From a checkpoint of a small image VQ-VAE: 195000 training examples.
Rows from block 2 of the encoder of a small image VQ-VAE, named by matrix and row number. Rows with one number belong to one neuron. Each number is 500 + 50 x the weight over its row's rms, rounded and kept within 0 to 999. All counts start at 0. Numbers have three digits each. After the name is the row's rms in percent of the matrix's.
After each neuron's rows are labels from the 100 images, of 14976, where the neuron reaches its highest value: "top examples" is what is common among them. Only what is clearly more common there than usual is listed. The data: simulated stained blood smears. In brackets: how many of the 100, against the usual share in percent.
# fc1: MLP up (encoder.blocks.2.mlp.fc1.weight, 240x80), inputs 0-79
# fc2: MLP down (encoder.blocks.2.mlp.fc2.weight, 80x240, transposed), outputs 0-79

fc1.156 085:481467521424482514427583497500565483469425519423560443390519526505512541439521468500413454580502522432482498458553504549466518524533428535514548449436518417542462469518391433553621538412501519514544553553537506486582433516559514440440492532
fc2.156 080:466587474571600559451469501540487504553538523562531552502531459535553475525535580536522584423532544535458541518529638385541517562468518514521512511536508563433518512552597466532450543497445526559503541506471491546479504524468505588650540500
top examples: crowded (86 vs 40.3); spiky cells (41 vs 14.3); target cells (35 vs 14.6)

fc1.1 101:465475601401454514491467457441570600514504555511531508485531516535504492485490476605489534489463485592437614414450475544472481507417449444485403518390530487577514492522569504460507512545453464452434390575537508503517503470545525499591473488
fc2.1 125:559483429449484431495575566465502589594479537542415499476401515474541442532416590500501505479447505576497530499502448432505472554556531509541470486560547506428524561543466553524553440494404509461480578394509485463457464509497490556579402445
top examples: crescents (69 vs 13.9)

fc1.45 080:590510565479552411551487410505555413475477537558514509554433542454479632461523514517478463497449505568459574507489462602465424431584456412477525534482480460528475490553541483487408492507416590438483430536499397511496530475485497468502500537
fc2.45 085:499462480415556555461460436479453602509490508481521543410564498463518404537515462575539548509560516549494485526509569403500534586542487487584480501524492598521425556391561500549560418464557479534577417453537490500590463503512515536540461541
top examples: crescents (70 vs 13.9)

fc1.182 085:396495422453538397510452411491505518487453509515502397545559547508523508470440479469480531550417498495492455484521427455547449439511505513486466480466444466390438481531566421466441596465486497428436587459612494572454474470496433459475495563
fc2.182 074:541520502470545417565471495540534417443483613543493615532409431431467509478516547452534498496539478530518571512573614530492517564535494444499480526514533490563539508535555509452536421624582544504454546519411453509439513501523464497592533447
top examples: round nucleus (33 vs 14.8)

fc1.217 124:475540520453440549444499551478484463528435569537539481442537530536531528479505464494534509462487550438469529487518528465496517490407470461451371488476555459579544513438541474517431511524335542550475545550479532425457610490561440606589462548
fc2.217 135:460451579437428432611456519555551447515443465447529508480460613501537509523578557621429500477537479556498555481478516521435440521524504473493522587499528509458469516447399592512454528419541457539434514466512568501482544416462471524546426473
top examples: lobed nucleus (67 vs 13.9)

fc1.199 098:551573420421531539546476439507524469532515586525446509495596408435552370457489458554476460514489527560548514600549466414579537447530493457474498488521477535517509485477511475552483553452457591472444471522479442408427437549499583525506563463
fc2.199 086:486542585480470466554481484544467461533528420523532479552439586523388597486541564484451538507475447478503454406472482508412468530419486536557483568408519468411457454482397517464503461511517500549543448494525529579503525396511376468467508460
top examples: platelets (87 vs 50.1)

fc1.225 119:446493465464393501473438556529487509453494457443448526486495545465534583559479580513492500486502458437485545495453375563460449486472511493476562463464526420501512541522544451381500601539557547541484547611515451502469525419447603588449552487
fc2.225 140:549517507414514595578576547516436525562490520518509454513564443451563466401547488446503500397546573541530472464435444468414412502478572528542429513557448478472511512527524476589506483523539485638550505441420462535530452529523467466466493556
top examples: band-shaped nucleus (71 vs 14.3)

fc1.144 096:493541489499514477534523520490540567550339543562461571457558560400555459513488471528553586492519512444486551518497436491496543479577458467568543491440525549443512488514498428599490527590468584537554456558422433476422404497440471504471510521
fc2.144 105:537500482416431451458434465530525471537571554414562533594464500491458505495455469488482467599424481545493460472476475558529537587457502531491469486563542525519402469494505544426517477467519471444433586421549536541604661476513497494469567508
top examples: crescents (53 vs 13.9); band-shaped nucleus (36 vs 14.3)

fc1.34 156:475498475482522408503530493463434508468521542457482475444434474440542458485505486458468492465436518509471569633535570547459543523475531513393448531453497477530479608596521532433518504481516476435438463504529554551362449585582425509555454426
fc2.34 145:546534454462447566479555454466522498517448520555477518540532473483492533483417495494607420555517536458530533545592485416520498508484476487474561544599474552476440448502481396543486391474430487498513459468452583630578563470487589527582490532
top examples: band-shaped nucleus (50 vs 14.3)

fc1.166 107:505470492451505546565426521518514564499413564462517492549421484467521558593477584535471473510486409476486513504507465549471474543561423441384408564464468453425496611501456526504579429572457450520486513624510462510493488525536482566470540567
fc2.166 115:474443590557556482561555596503451563472525530551417431439430563600445506470448526554473475399538509494485454524504446532514470534543514483492504472488426501512528463456552403541460559433624476525572481490540550487478554467436532491553413566
top examples: band-shaped nucleus (76 vs 14.3)

fc1.79 082:550442506444473458375521527491532539493535460550552456554515454564462464426568593450414505492482534545431437460571475488512431492485567530525529590431476486463500527529629454534474493415438543471513486498490486454465397419450578486573484498
fc2.79 077:475490510456519527536471512514520494535445517443472438422404474464479467541474457566508492513464449487508468446463468433425510521487440436467449332497522507503492376450453627435486527560504463480413465480505475608465457492496444561389488471
top examples: crowded (91 vs 40.3); target cells (41 vs 14.6)

fc1.210 095:491492526522438501449613520477451499403413571479517497508593572496469478507500460389544450468489427513485452398436505479419401599576506501579550482495482463459441563523544591527460588481511470522564509490514578483542441530461538516520495520
fc2.210 098:455531443455488556473424478474529575462470530520469441428417473537472485503492505531526483544498581477476507538515458435541536521437441505405423533516442500494557488457459396462482434464590562519463496606533488527378533437510457476392535382
top examples: crowded (94 vs 40.3); kidney-shaped nucleus (48 vs 14.4); discs (40 vs 14.7); small cells: target cells (34 vs 14.6)

fc1.91 100:588511508453513531497468524549534535438472535494495521603512474542632485532403549534514555539400573520508482439487485537503520547476439460533442502439456416551547519554535498462483478455476486493523461643555536440534584544596444406461490538
fc2.91 093:471518463499561542544502456526525528517422461556505489428497599501428542524567514505407505479448500543529577515470466405599530458513522564498441487315476484540441516503487570492536561563467540462525507387510510429500501527523571538540461417
top examples: round nucleus (39 vs 14.8)

fc1.203 086:427504481599450517472429484517518546451415486483553415461562418390553488539600485448529543542634536478494481434448580444505446521590517542481551444497419449453447502467458474511510521434587489464524494545526549465517542533520522454509442457
fc2.203 096:564528473539504482477591490429579468631509529420449569536538557520525537523457554535535590549466525433499429580557525509459521498460500497523494585524566488557456579506435561447471450552456505556548469517522351482531506471455463416500494548
top examples: spiky cells (47 vs 14.3); two lobes with orange grains (46 vs 14.2)

fc1.82 094:446555458475513504516500564535439551440503524615516516465453480450539480409491423539420513452480564506534511490590595530474541550568498411598561527464472500557378494503462525528510431540541601456476523528461506522464421546449594539524479552
fc2.82 108:529383460465458504482422440576514495487476506440522502476438490508516543547519490538461446618499469476473517565471467427583568521467515524378557493569458476484550498433487499449473522489482417486414395471626579495519546416567469532479475516
top examples: dark grains (68 vs 13.9)

fc1.121 084:455525502503587571559487475461482579483536533482517521421483448546506557483429403475440516575521525508405529521475408492464485535480488558502512504535461590526538556568405427523616458537444542459602600508483427459524417490501557553502539519
fc2.121 066:451495504523427473419570435560527428494458533549479456518447548454499423560518633497541446434526476479565441398479513520460540467557474404472489496446518454470479455421606520503429510479508435554483391508479521540430533481458457433445545466
top examples: two lobes with orange grains (41 vs 14.2)

fc1.128 103:466498461475563523571473439422470432529467461561475541515471601439540601550438605460576529569499587472561449488514468484503489535501556505499408508393461493418450474549491492525495535526515446522533430554480404572506455523559485553595458497
fc2.128 094:519502462503539517410467459606527493459507495614500531450556445492440454503516458466595518522373572544417580410403481496486507524466534478553497408551512445525476556536577543479430523540527587491535515509576526526403504480534504482424496509
top examples: crescents (37 vs 13.9)

fc1.238 130:587502577395452492475476437522480559499410578473434574491493544529560486533488540426468447568426515453498560538472369499509552558533449526497410490423565488477596548480555501518445493524463550487489473447516512425577521441525459467562429502
fc2.238 136:403440463444517585552419535451445498504487556443427526470541501508552559477547516433498444557593532524467464508549568560494565596477616544453516490471429515495459493482437488491473452502390413476468534530506490453443455543406476576472557469
top examples: two lobes with orange grains (78 vs 14.2)

fc1.205 130:452391381547559525558457490498520503509512636602484520474516569563549565481462493484573558407416584549428495542512522430422583556503533494515478479501493475491492483523523498500493510561494504533423561575535419461537496524557438469468442524
fc2.205 133:534546557508469486495468503436401493410553587447438419523581507519544618482590482407579466497529500501484570542416508531475479426566410497464558477442493457556476545456518507541446521463517479543450519472533525597442491585515471523418469506
top examples: kidney-shaped nucleus (56 vs 14.4); band-shaped nucleus (37 vs 14.3)

fc1.143 093:514508509584499497475506514433538445588497600546513498494435443481403465519537493525448494441574489612502555548493461511577559412485523467410388569519494433505588535540510463461489383547550526521486522435520543469473497491556484522382529530
fc2.143 091:463515508462562517452551502540460546430455405408479469505561557496545531507428591478550489517478569439519457558595577563471450603516429569476640470476467532511432514522426544502515533450454425512534462549469469541517548491445525511592477497
top examples: band-shaped nucleus (50 vs 14.3); lobed nucleus (46 vs 13.9)

fc1.13 095:411571443546470586538497574454434527468529417510526546515462445461446448565483469462450435551499551494476481480492498420613454588551473549483474475476434446532390490509471432456522481540512436577521573461514566483549464443522566572542415510
fc2.13 100:419523458503573394466532427571514479445471511518539592443611571505515464514530593508509472442490510556543491592511519603482466527399555501533480478543515502534521492580537562585509584466478547474430420511506518481409463539537479448452553538
top examples: kidney-shaped nucleus (47 vs 14.4)

fc1.108 109:489491496441474481517512530445476550520460473458484557488477489455540460457465605532432493481489528621559505469547416565582410517569630445556459562566486498505490640522552421474417518520479492503428484534493446460479483488514611497553531479
fc2.108 124:581569494483538558523494521474507427457522470561506408537473552525591525516417513551491512441563562548376502546564535484452457395505426559505514379444546518459544404526502587507515427516529493450479457534494570498477504552494491446477405518
top examples: crescents (46 vs 13.9)

fc1.81 100:513461472495494473500525444566504537499468538538435538591421458470523524515528540435460473516479606478590509430530558533523467541508489461520404551506443408566497522525572492502481394527510581411472506597468587458600449588530548509416465526
fc2.81 115:502446479497608492534465557406548598496491478519469531450568499494410528472457513502544462501521475518474393492449457404540561517461505587572522531457542503398517507457327567519474557515456455514507475501521527472532461514496571510543599440
top examples: round nucleus (38 vs 14.8); kidney-shaped nucleus (33 vs 14.4)

fc1.110 089:525546470532521536435439533493424481527485535530536465464569396483526415578462498563509520416471526496550496549452389493461466536527426551410439507464468547542495512488530449517527480548500559497312447513594508570428531518562481495503486550
fc2.110 088:534462509424464457478571582528518513384555489525508439458447554514544442495572507494448436520541547565442502376564539492539398437463474414529530497500494430525510530465446465518510515485467446515582505491513546357572508399482478476487437537
top examples: dark grains (93 vs 13.9)

fc1.12 080:537547439522462600519509492499496554527495471405534534425443491509532374551472585464386573544486543490533527441493467540485440580504493542482471573486406552457489495491491422511590375568544591512490515462497455545468440493492526420520478484
fc2.12 070:404496560452507443485425528500475448496464522587559477496533520573372552487432475475590321525551439529528454490487490464492524452577455472527512438499569484505507493430497573531436551476506457426422462543463561475463495538464484573473474491
top examples: crowded (68 vs 40.3); dark grains (34 vs 13.9); spiky cells (34 vs 14.3)

fc1.145 107:498508532445450461400460447488497422512474481512616433411472360554438490472508494488512469529421500419533474548499402455417507462569511513517484439458468509484514570538502510483442494407495486497439474480516491503537593465468631587483518551
fc2.145 093:481453431433433483541521566572531590452540520466464534573484540459522488548436549486477501473530573512450535441469528513501559490488471426486516530529394506496519401406495453494533505536488486466506406496423456411465400477543365412481436451
top examples: dark grains (73 vs 13.9); spiky cells (37 vs 14.3)

fc1.212 126:412503511564514510450537483526496433389507507489591557585478618532501533522525383566505492496418545473422572542515554488426442484571430455477531494473456411521493437489578445498525458470537509496459592611463475464520468560486521527466527489
fc2.212 132:588543465617489480525397500439459511578515549471452452522562460507605639420493572470507445469548474514538475521460448495501550544507531584528533552462519503496526498519384483427504461541517473521498458533533570564445548546501432435439432501
top examples: kidney-shaped nucleus (100 vs 14.4); crowded (75 vs 40.3)

fc1.192 085:553448515527458460496494476436538471527476494368498511535429505472438510538437429491548475507506458441497633473459456462523541413499591527472482516574361482533450476539542486566441502445493558515507506491557536594389527425504491438429462523
fc2.192 068:422546480494519614532570528543473454516543458564557547530540433487559532519473557532489474509417563511490391488498485452583487566505445485503469461522617563489546493488496522510539471564482457494457476513456487385581455479488531510588645425
top examples: two lobes with orange grains (93 vs 14.2)

fc1.21 095:471400444535488533404520522545547460477487471457544592467536456537538539524511464528468505491495524452490518460504458518509380545526420519451415492528498496386377604502509438519442475458498425477527590423521466408499427516524569445468433522
fc2.21 086:411503565510471462514470519492507485544456519534482504427540465490455481515473478442542487512442450444487415475477535529410491396592442399509569551467466518655553490475471556428411510562467537484460418550463439508419577517501529511496482409
top examples: band-shaped nucleus (48 vs 14.3); dark grains (38 vs 13.9)

fc1.48 104:418567506508528512423547427472526578589482504566531488511490512451465440454538479425533441512514486477523510389469461561462475623433604532508558431478489438525500588548448505506523491457533514471487503497590595388519453485496519578588503489
fc2.48 111:495452658531449530566554531558594515433581489554476411563478420506526573497440555519536473461465558523501441509462477495587485490546448490498436548545443596531499428433547561513477515534532516576488507420438503565478509496543570456453535492
top examples: platelets (100 vs 50.1)

fc1.180 089:474507589547469520461496542577599485459530525518535484517501492513438536471504460452516402521485463600415507487594442464454493504493420587498536403499485458474395523558430461511485495488461483425473577517494411474395497537531494502411380493
fc2.180 071:476516451471510494502493516464412487497481502485501464433570481461549460473446522536467474476512537446507486524481505607394572486538574348435469579571450563492520447509538495532423423435489490537481394485576537544606531520482451438565578528
top examples: lobed nucleus (34 vs 13.9)